{
  "encoder_arch": "efficientnet_v2",
  "model": "image autoencoder",
  "dataset": "small charts drawn from random numbers",
  "train_examples": 50862,
  "image_size": 64,
  "crop_scale_min": 1,
  "horizontal_flip": false,
  "translate": 0.06,
  "rotation_deg": 10,
  "color_jitter": 0.2,
  "bottleneck": "plain",
  "downsampling_factor": 8,
  "encoder_norm": "groupnorm",
  "encoder_activation": "relu6",
  "encoder_weight_standardization": false,
  "encoder_channel_attention": "se",
  "encoder_drop_path": 0.2,
  "encoder_depths": [3, 6, 6],
  "encoder_kernel_size": 3,
  "encoder_stem": "deep",
  "encoder_expansion": 6,
  "encoder_widths": [40, 80, 160],
  "loss": "l1",
  "latent_channels": 16,
  "decoder_norm": "groupnorm",
  "decoder_activation": "relu",
  "decoder_weight_standardization": false,
  "decoder_widths": [64, 128, 128, 128],
  "decoder_blocks_per_level": 1,
  "decoder_block": "basic",
  "decoder_attention": false,
  "decoder_upsampling": "nearest_conv",
  "init": "small_normal",
  "residual_init": "none",
  "optimizer": "soap",
  "beta2": 0.99,
  "lr": 0.0017,
  "beta1": 0.95,
  "shampoo_beta": 0.99,
  "eps": 1e-08,
  "precondition_frequency": 50,
  "max_precond_dim": 1024,
  "merge_dims": true,
  "one_sided": false,
  "adamw_lr_other_params": 0.0011,
  "steps": 3200,
  "batch_size": 64,
  "epochs": 4.0,
  "lr_schedule": "wsd_sqrt",
  "decay_fraction": 0.4,
  "final_lr_fraction": 0.01,
  "warmup_steps": 320,
  "weight_decay": 0.2,
  "adamw_weight_decay_other_params": 0.05
}
Rows from block 5 of the encoder of a small image autoencoder, named by matrix and row number. Rows with one number belong to one channel. Each number is 128 + 24 x the weight over its row's rms, rounded and kept within 0 to 255. All counts start at 0. After the name is the row's rms in percent of the matrix's.
After each channel's rows are labels from the 100 images, of 14976, where the channel reaches its highest value: "lies over" is the class under the peak; "responds to" is what is common among them. Only what is clearly more common there than usual is listed. The data: small charts drawn from random numbers. In brackets: how many of the 100, against the usual share in percent.
# convs0: expand 3x3 conv (encoder.blocks.5.convs.0.weight, 480x80x3x3, each kernel summed), inputs 40-79
# convs1: project pointwise conv (encoder.blocks.5.convs.1.weight, 80x480x1x1, transposed), outputs 40-79

convs0.22 099 [127 146 131 143 133 138 171 123 158 143 127 179 112 168 139 148 100 147 108 104 127 169 163 102  99 130 122 159 133 135 115 137 144 138 116 119 138 116 142 143]
convs1.22 092 [112  97 130  99 119 140 137  90  82 112 116 105 155 111 130 143 114 107 141 118 130 143  71 167 150 149 156 126 121 115 119 160 116 126 152 132 162 142 125 131]
lies over: data marks (92 vs 23.1)
responds to: heat grid (44 vs 7.3)

convs0.332 098 [129 179 126  96 119  91 109 143 147 112 139 156 123 142 114 118  99 133 113 126 139 124 144 125 108 153 122 122 118  79 128 164 120  74  93 132 133 112 145 115]
convs1.332 087 [103 130 104  99 123 123 160  83 106 120 155 105  96 120 133 144 119 132 148 120 117 125 114 131 135 137 179 135  97 138 125 152 101 183 110 126 163 121 121 128]
lies over: data marks (86 vs 23.1)
responds to: pie chart (30 vs 7.4)

convs0.315 122 [ 93  79 100 144 111 116 117 136 156 161 129 109 119 171 110 154 141  90  82 103 157 133 149 123 104 131 154 174 122 132 119 117 135 133 139  89  85  90 151 105]
convs1.315 112 [121 123 132 130 100 133 129 113 123  95 168 132 139 174 163 138  98 105 160 134  65  94 101  82 146 141 120 112 112 136 103 105  85 128 113 135 151 148 119 138]
lies over: data marks (71 vs 23.1)
responds to: heat grid (48 vs 7.3)

convs0.200 103 [116 140 131 123 142 162 147 112  79 104  75 109 121 114  79 107 117 159 136 121  87 148 146 110 161 128 100 157 127 157 156 134 147 126 169 130 119 178 120 115]
convs1.200 105 [155 142 124  95 119 121 168 110 139 151 165 115 120 130 169 106 110 131 121 132 105 115  73 103 145 125 129 111 170 177  98 100 157  77 107 157 134 120 124 150]
lies over: legend (26 vs 0.7)
responds to: legend (86 vs 29.8)

convs0.218 091 [204 116 129 153 146 144 145 157 159 149 144 136 130 149 104 143 111 126 128 119 119 138 122 118  93 162 126 147 157 164 119 123 104 150 129 129  95 118 152 120]
convs1.218 097 [ 92 143  69 122  84 115 106  90 112 164 142 128 141 156 150  89 106 122 119 109 111 125 125 156 135 122 133  96 146 120  95 144 117 133 155 153 163  95 129 123]
lies over: data marks (61 vs 23.1)
responds to: pie chart (27 vs 7.4)

convs0.125 085 [130 156 127 145 140 151  85 143 109 143 116 168 115 110 110 116  79 101 138 149  82 151 112 117  66 116 119 126 153 114 112 150 111 126 141 132 189 161 151 143]
convs1.125 100 [147 133 101 156 128 155 170 100 127 146 146 134 128  79 144 158 150 125 152 103 116 161 121 133 161 132 137  99 116 120 129 115 101 134 132 153  99  85 146 104]
lies over: data marks (77 vs 23.1)
responds to: ring chart (30 vs 7.2)

convs0.350 089 [116 150 122 117 121 112  74 117 148 120 127 104 106 129  96 128  90 153 148 103 145 112  63 144  79 123 164 151 137 158 137 121 114 125 125 148 122 112 140 106]
convs1.350 105 [135 131 134 122 140 130 161 140 117  87 124 163 130 115 172 143 118 111 138 136 126 146 138 136 130  86 150  96 149 104 105 152  95 126 128 128 146 120  97 148]
lies over: legend (27 vs 0.7)
responds to: legend (66 vs 29.8); ring chart (30 vs 7.2)

convs0.467 079 [112 109 171 126 105  98 124 140 150 138 145 133 104 142 129 106  95 146 107 105 119 115 114  98 132 100 114 160 103 110 111 114 162 147 129 156  93 104 126 143]
convs1.467 080 [129 145 122 127 153 132 176 106 136 141 126  76 144 129 141 105  87 124 134 137  87 114 139 123 145 141 111 134 118 147 127 126 114 143 143 119 169 143  82 139]
lies over: data marks (56 vs 23.1)
responds to: heat grid (36 vs 7.3)

convs0.29 093 [101 154 108 118 121 137 131 123 123 137 132  70 125 102  85 117 146 150 138 168 129 157 117 136 122 106  78 126  74 119 134  93 152 119 110 127 117 114 148 154]
convs1.29 111 [118 117 143  98 133 138 100 122 170 163 106 154 158 155 142  93 103 100  97 106 118 112 105 104 129 169 125 147 133 153 109 161 133 111 159 117 111  98 118 114]
lies over: data marks (47 vs 23.1)
responds to: radar chart (26 vs 7.2)

convs0.377 119 [111 152 154 113 106 131 124  96 148 147 141 111 153 121 140 143 124 154 192  90 121 104 150 153 143 121 131 146 163 133 116 122  92 139 101 111 106 129 168 143]
convs1.377 106 [159 118 124 119 159  89 171 160 124 134 118 158 122 133  90 168 149  94  95 161 149 120  95 145 105 133 126 111 101  87 144 160 149 145 124 145 147 127 121 117]
lies over: data marks (51 vs 23.1)
responds to: ring chart (25 vs 7.2)

convs0.39 117 [158 125 147 139 100 181 127 108 122 175 155  98 114 119  94 122 157 142 147 108 118 127 127 135 128 138 154 129 142 162 124 112 119 175 124 137  92  89 150 116]
convs1.39 113 [126 111 106 116 137 127 112 168 117  88 139 151 117 146 157  98 117 101  99 166 114 110 134 129 153 122 163 176 118 112 121 121  97 141 101 117 134 160 107 125]
lies over: data marks (86 vs 23.1)
responds to: bar chart (38 vs 6.9)

convs0.124 078 [134 115 118 108 154 144 148 157 133 183 110 107  96  91 125 128 120 147  99 153  92 151 119 130 145 139 106 121 109 133 133  85 145 188 119 140  99  90 130 131]
convs1.124 105 [123 144 116  99 109  81  99 133 171 109 127 136 115 128 123 122 130 133 137 158 101 144 112 106 110 111 132 153 141 152 144 115 170 143  91 102 116 124 127 184]
lies over: data marks (88 vs 23.1)
responds to: pie chart (40 vs 7.4); ring chart (30 vs 7.2)

convs0.405 118 [127 126 104 102 105 125 117 128 123 103 135  95  80 146 110 108 108 153 161 143  99 142 161  90 146 136 125 181 156 137 149 167 128 129 107 104 108 152  68 145]
convs1.405 091 [134  99 120 116 150 174 177 139 113 143 150 102 100 128 140 169 102 176 121 135 118 127 124 124 150 132 148 148 116 140 161 122 164  93 155 130 148 140  97  85]
lies over: legend (53 vs 0.7)
responds to: legend (67 vs 29.8)

convs0.226 097 [104 105 124 123 165 157 120 103 140 208 143 113 124 182  86 124 158 175 137  99 111 142 155 129 152 115 151 157 145 158 115 148 133 110 130 118 118 146 117 117]
convs1.226 092 [168 111 160  97 146 127 100 129 116 123 111 180  92  87 126 108 164 135 161 125 166 115 144  95 128 174 105 113 134  97 128 125 121 104 113 145 134 149 150 168]
lies over: legend (37 vs 0.7)
responds to: legend (60 vs 29.8)

convs0.266 092 [ 64 120 126 104 174 119 110 151 160 149 134 141  95 141 156  88  87 120 113 141 127 120 142 146 124 158  96 133 159 120 114 134 104 101 128 137  75 110 133 102]
convs1.266 093 [143  90 148 150 160 110 145 119 100 148 150 137 124 146 137 173 109 134 152 140 129 138 124 143 141 113 127  78 156 113 142 157 116 145 116 130 164 144 148 139]
lies over: legend (33 vs 0.7)
responds to: radar chart (26 vs 7.2)

convs0.8 097 [116 106 123 106 145 125 119 103 112 100 114 113 148 131  98 138 120 122 113 128 131 172 155 158 174 170 117 128 120 140 169 157 134 175 119 143 176 119  88 124]
convs1.8 079 [148 118 118 141 112 139 147 108 124 146 155 168 156 124 131 188 141 101 110 158 139 100  83 113 116 146 167 130 167 106 127 148 125 129 126 147 138 125  94 125]
lies over: data marks (81 vs 23.1)
responds to: ring chart (27 vs 7.2)

convs0.264 091 [121  89 121 119 129 113 102 149 119 178 142 171 152 138 149  67 123 152 130 153 110 158 103 124 135  99  83 107 122 165 121 114 166 101 112 135 102 134  76 138]
convs1.264 108 [139  93 117 101 110 143 163 142 167 134 100 127 111 133 146 122 117 140 100 111 168 121 137 110 145 124  76 159 118 170 141 150  94  90 107 120 173  88 117 113]
lies over: data marks (62 vs 23.1)
responds to: ring chart (31 vs 7.2); pie chart (27 vs 7.4)

convs0.304 102 [ 87  84  87 107 138 130 139 115 126 122 145 115  94 146 132 131 136 157 174  99 130 122 123 107 143 167 132 152 115 116 118 128 109 137 136 111  89  91  84  87]
convs1.304 095 [140 147 132 166 120 140  99 155 111 131 124 115 124  88 127 118 141  99  87 115 152 150 117 164 152  64 152 124 139 113 146 120 106 105  96 151 182 135 136 118]
lies over: axes and grid (34 vs 0.8)
responds to: dark theme (80 vs 29.5)

convs0.45 089 [142 134 182 116 146  93 108  93 118 165 138  81 126 164 133 115 128 119 113 103 121 132 121 118 138 156 115 114 120 133 141  69 148 155 136 124 132 176 140 128]
convs1.45 097 [132  99  80  99  80 116 149 108 113 104 144  91 111 116 104 135 142 119 116 189  97 128 136 179 132 129 158 131 164 126 112 190 136 150 118 137 146 135 146 144]
lies over: legend (27 vs 0.7)
responds to: legend (78 vs 29.8)

convs0.402 133 [126 138 117 160 176 141 145 158 146 166 106 181 151 141 120 129 161 114 142 121 117 118  93  74 109 144 127 120 106 117 173 145 115  92 106 140 166 101 105 132]
convs1.402 113 [116 105 156  81 109  89 131 122 140 109 124  83  85 107 110  87  89 101 147 148 144 176 127 173 150 117 132 146 133 134 111 148 108 169 128 136 129 153 151 135]
lies over: data marks (61 vs 23.1)
responds to: horizontal bar chart (42 vs 7)

convs0.269 099 [143 133 166 125 134 108 142 126 138 152 111 133 133 114 117 110 122 129 136 128 143 103 145  86 151 113  96 151 113 144 127 113 136 109 151 147 127 149 133 209]
convs1.269 090 [123 103  92  50 152 139 132 132 163 122 137 121 141 174 107 134  99 127 103  90 129 122 144 136 170 111 144 143 115 125 106 139 123 133 117 133 132 106 133 133]
lies over: data marks (77 vs 23.1)
responds to: ring chart (26 vs 7.2)

convs0.455 084 [135 127  81 112 160  79 142 123 137  92 135  61 129 123  97  92  90 115 114 117 169 138 184 115 108 144 112 126 144  97 120 172 141 123 130  98 120 104 141 101]
convs1.455 082 [121 171 186 133 156 118 120 115 142 134 120 181 132 136 128 115 107 147 136 124 142 132  74 149  96 166 144 117 142 164 142 139 110 119  81 128 132 141 127 124]
lies over: legend (28 vs 0.7)
responds to: radar chart (56 vs 7.2)

convs0.456 087 [162 151 122 100 124 119  95 120 149 127 124 156 164 106 142  88 108 130 108 147 120 150 160 108 142 139 102 127 132 162 120  96 170 129 107 147 115 163 124 156]
convs1.456 115 [103  97 134 116 141 168 116 147 116 135 119 144 154 140  93 148 143 118 127 151 115 106  93 133  86 120 115 146 132 158 135  82 164 121 145 102  99 157 105 114]
lies over: data marks (49 vs 23.1)
responds to: heat grid (34 vs 7.3)

convs0.21 083 [149 109 162 113 132  97 131  83 126 123 140 135 126 164 141 206 117 108  96 128 145 111 162 128  78 148 145 143 120 121  86 128 148 139 144 142 118 148 130 122]
convs1.21 094 [100 132 124 133 130 151 125 129 106  90 118 114 120 102 104 137 110 114 115 112 123 129 103 100 130  74 166 101  99 104 111 125  57 104 140 102 146  91 105 113]
lies over: data marks (71 vs 23.1)
responds to: ring chart (30 vs 7.2); pie chart (26 vs 7.4)

convs0.475 083 [149 122  76 144 104 141  89 137 103 119 130  70  95 150 153 155 110 131  89  91 114 148 153 169 122 112 110 105 129 126 115 136 151 149 121 123 165 154 116 155]
convs1.475 099 [137 123 186 101 117 139 130 127 124 134 141 116 124 105 121  88 126 133 146 143 110 100  79 115 122 100 123 121 163 184 114 159 127 120 137 146  82 118 151 146]
lies over: legend (40 vs 0.7)
responds to: legend (68 vs 29.8)

convs0.113 103 [166 113 163 117 118 146 153 140 130 166 152 180 149 159 162 151 100 147 105 125 100  85  67 102 139 106 120 126 108 111 121 112 135 129 137 117 157  90 163 118]
convs1.113 112 [129 142 114 106 187  97 166 106 134 139 141 143 139 132 114 132 170 101 155 151 114 155 162 164 124 155 144 100 146 141  95 140 104 148  73 147 128 138 119 126]
lies over: data marks (66 vs 23.1)
responds to: heat grid (32 vs 7.3); ring chart (29 vs 7.2)

convs0.242 078 [ 92 144 130 108 130 114  60 121  94 156 120 141 131 119 109  85 134 135 132 149 151 129  90 112 154 152 101 142 131 154 140 101 149 102 160 129  70 129 102 164]
convs1.242 089 [160 161 128 144 154 139 117 163 140 121 111 157 132 123 127 145 102 157 120 123 126  85 137  76 132 115  80 128  84 127 143  95 120  93 159 117 156 144 132 140]
lies over: legend (49 vs 0.7)
responds to: legend (73 vs 29.8)

convs0.449 113 [110 143 128 142 147 101  75 130 155 155 141 161 192 123 134 123 138 156 152 135 138 126 114 127 115  90 161 130 125 149 133 113 109 112 139 179  97 119 177 155]
convs1.449 136 [ 94 137 156  89 153 132 133 139 141 127 151  98 142  92 142 110 138 133  75 128 156 156 129 131 156 151 143 109 140 134 102 170 106 138 138 151 107 119 127  97]
lies over: data marks (89 vs 23.1)
responds to: pie chart (57 vs 7.4); ring chart (29 vs 7.2)

convs0.425 110 [100 120 112 157 123 137 126  93 145 118  69 111 129 149 111 132 148 150 116 112 129 117 145 127 104 115 144 127  98 150 164 125 159 128 148 190 164 167 177 131]
convs1.425 089 [139 115 164  86 131 131 162 171 120 128 183 109 137 125 142 145 108 101 130 154 119 169  98 113 147 115 129 122 160  96  58 102 112 145 131 119 122 112  94 153]
lies over: data marks (60 vs 23.1)
responds to: ring chart (30 vs 7.2); heat grid (29 vs 7.3)

convs0.68 097 [106 117 115  96 133 106 115 134 129 108  61 122 130 151 122  89 138 133 133 120 115 110 132  85 110 132  99 131 116 148 104 143 100 119 100 136  87 115 129 150]
convs1.68 110 [143 122 179 124 129 139 146 150 163 112 156 113 111 147 145 143  99 143 159 149 155 141 108 106 118 154 147 153 101 116 136  90 134 114 146  97 126 153 114 111]
lies over: legend (33 vs 0.7)
responds to: ring chart (25 vs 7.2)

convs0.394 090 [135 120  91 132 107 134 157 107 146 139 163 129 146 152 152 126 111  85 149  92  68  99 171 135 131 120 143 109 146 132 110 150 140 129  98  52 125 136 129 107]
convs1.394 091 [ 90 125 112 102 137 138  89 119 116 140 114 158 107 131 110 143 132 177 115 163 159 158 107 110 140 158 136 166 114 127 124 155 133 104 163 171 163 135 154 111]
lies over: data marks (49 vs 23.1)
responds to: ring chart (29 vs 7.2)

convs0.478 105 [129 132 152 158  99 153 130 108 169 138 148 143 126 176 158  95  79 123 104 105 144 148 118  81 175 160 143  96 151 138 120 128 146 133 148 145 156 117  71 125]
convs1.478 100 [145 108 136 104 147 105 155 130  97 104 110 100 121  80  81 157 165 118 159 142 106 119 103 165  98 129 140 123 125 107 101 155 105 150  95 140 130 148 147 105]
lies over: data marks (67 vs 23.1)
responds to: ring chart (42 vs 7.2)

convs0.5 094 [114 143  97 123  99 162 164 147 136 126 149 119 158 107 113 144  94 139 140 115 141 148 148 140 187 121 182 129 134 174 171 123 105 147 133 139 128 148 147 146]
convs1.5 080 [118 123 144 129 160  96 106 136 135 132 122 142 147 143 125 141 157  89  86 139 120 155  89 105  80 143  88 122 145 107  99 114 162 109 115 122 188 107 119 113]
lies over: data marks (75 vs 23.1)
responds to: ring chart (34 vs 7.2)

convs0.44 074 [155 101 131 134 125 118  93 172 169 139 135 143 138 126  98  97 153 130 142 175 150  83 109 121 140 138  95 117 131 115 150 170 132 182  98 130  84 143 108 172]
convs1.44 093 [120  77 115  80 159 120 135 114 131 155 111 148 139 137 136 165 158  89  82 113 156 168 140 132 110 142 113 151 124 127 106 114 117  98  87 147 168  86 131 140]
lies over: legend (30 vs 0.7)
responds to: dark theme (68 vs 29.5); horizontal bar chart (32 vs 7)

convs0.308 107 [ 97 164 102 132 132 167 137 106  88 146 134 109 121 122 142  78 151 108 115 111 106 158 146 112 124 129 166 143 125 175 109 114 129 128 141 113 175 143 139 136]
convs1.308 103 [135 100 139 110 123 107 155 151 155 104 121 113 126 118  72  97 103 134 121  91 128  71 128 157 106 132  86 159 137 130 145 145 140 120 146 133 104 128 124 152]
lies over: legend (26 vs 0.7)
responds to: legend (70 vs 29.8)

convs0.328 105 [ 70  91 160 111 111 111 142 128 107 106 146 144 146 137 131 129 123  77 106  93 177 145 199 133 128 116 124 158 153 119 115  96  96 125 164 135 152 126 151 145]
convs1.328 083 [120 104 103 126 125 106 165 145 143  90 142  67 113 173 129 108 139 159 123 161  70 142 132  95 112 102 152 119 157 124 120 120 136 163 103 140 128 106  84 105]
lies over: data marks (70 vs 23.1)
responds to: ring chart (38 vs 7.2)

convs0.61 101 [102 139 142 170 117 117 169 158 148 104 101 159 162  93 112 111 109 102 108 162 119 163  90 154 132 122 101  97  82  76 139 117 123 152 130 153 110 163 152 165]
convs1.61 106 [136 107 110 120 128  70 135 144 102 138  98 149 113  99 104 107  87 139 112 145 125 158 136 143 147 106 138 107 153 112  92 142 115 145  81 132 102 107 123 145]
lies over: data marks (75 vs 23.1)
responds to: heat grid (32 vs 7.3)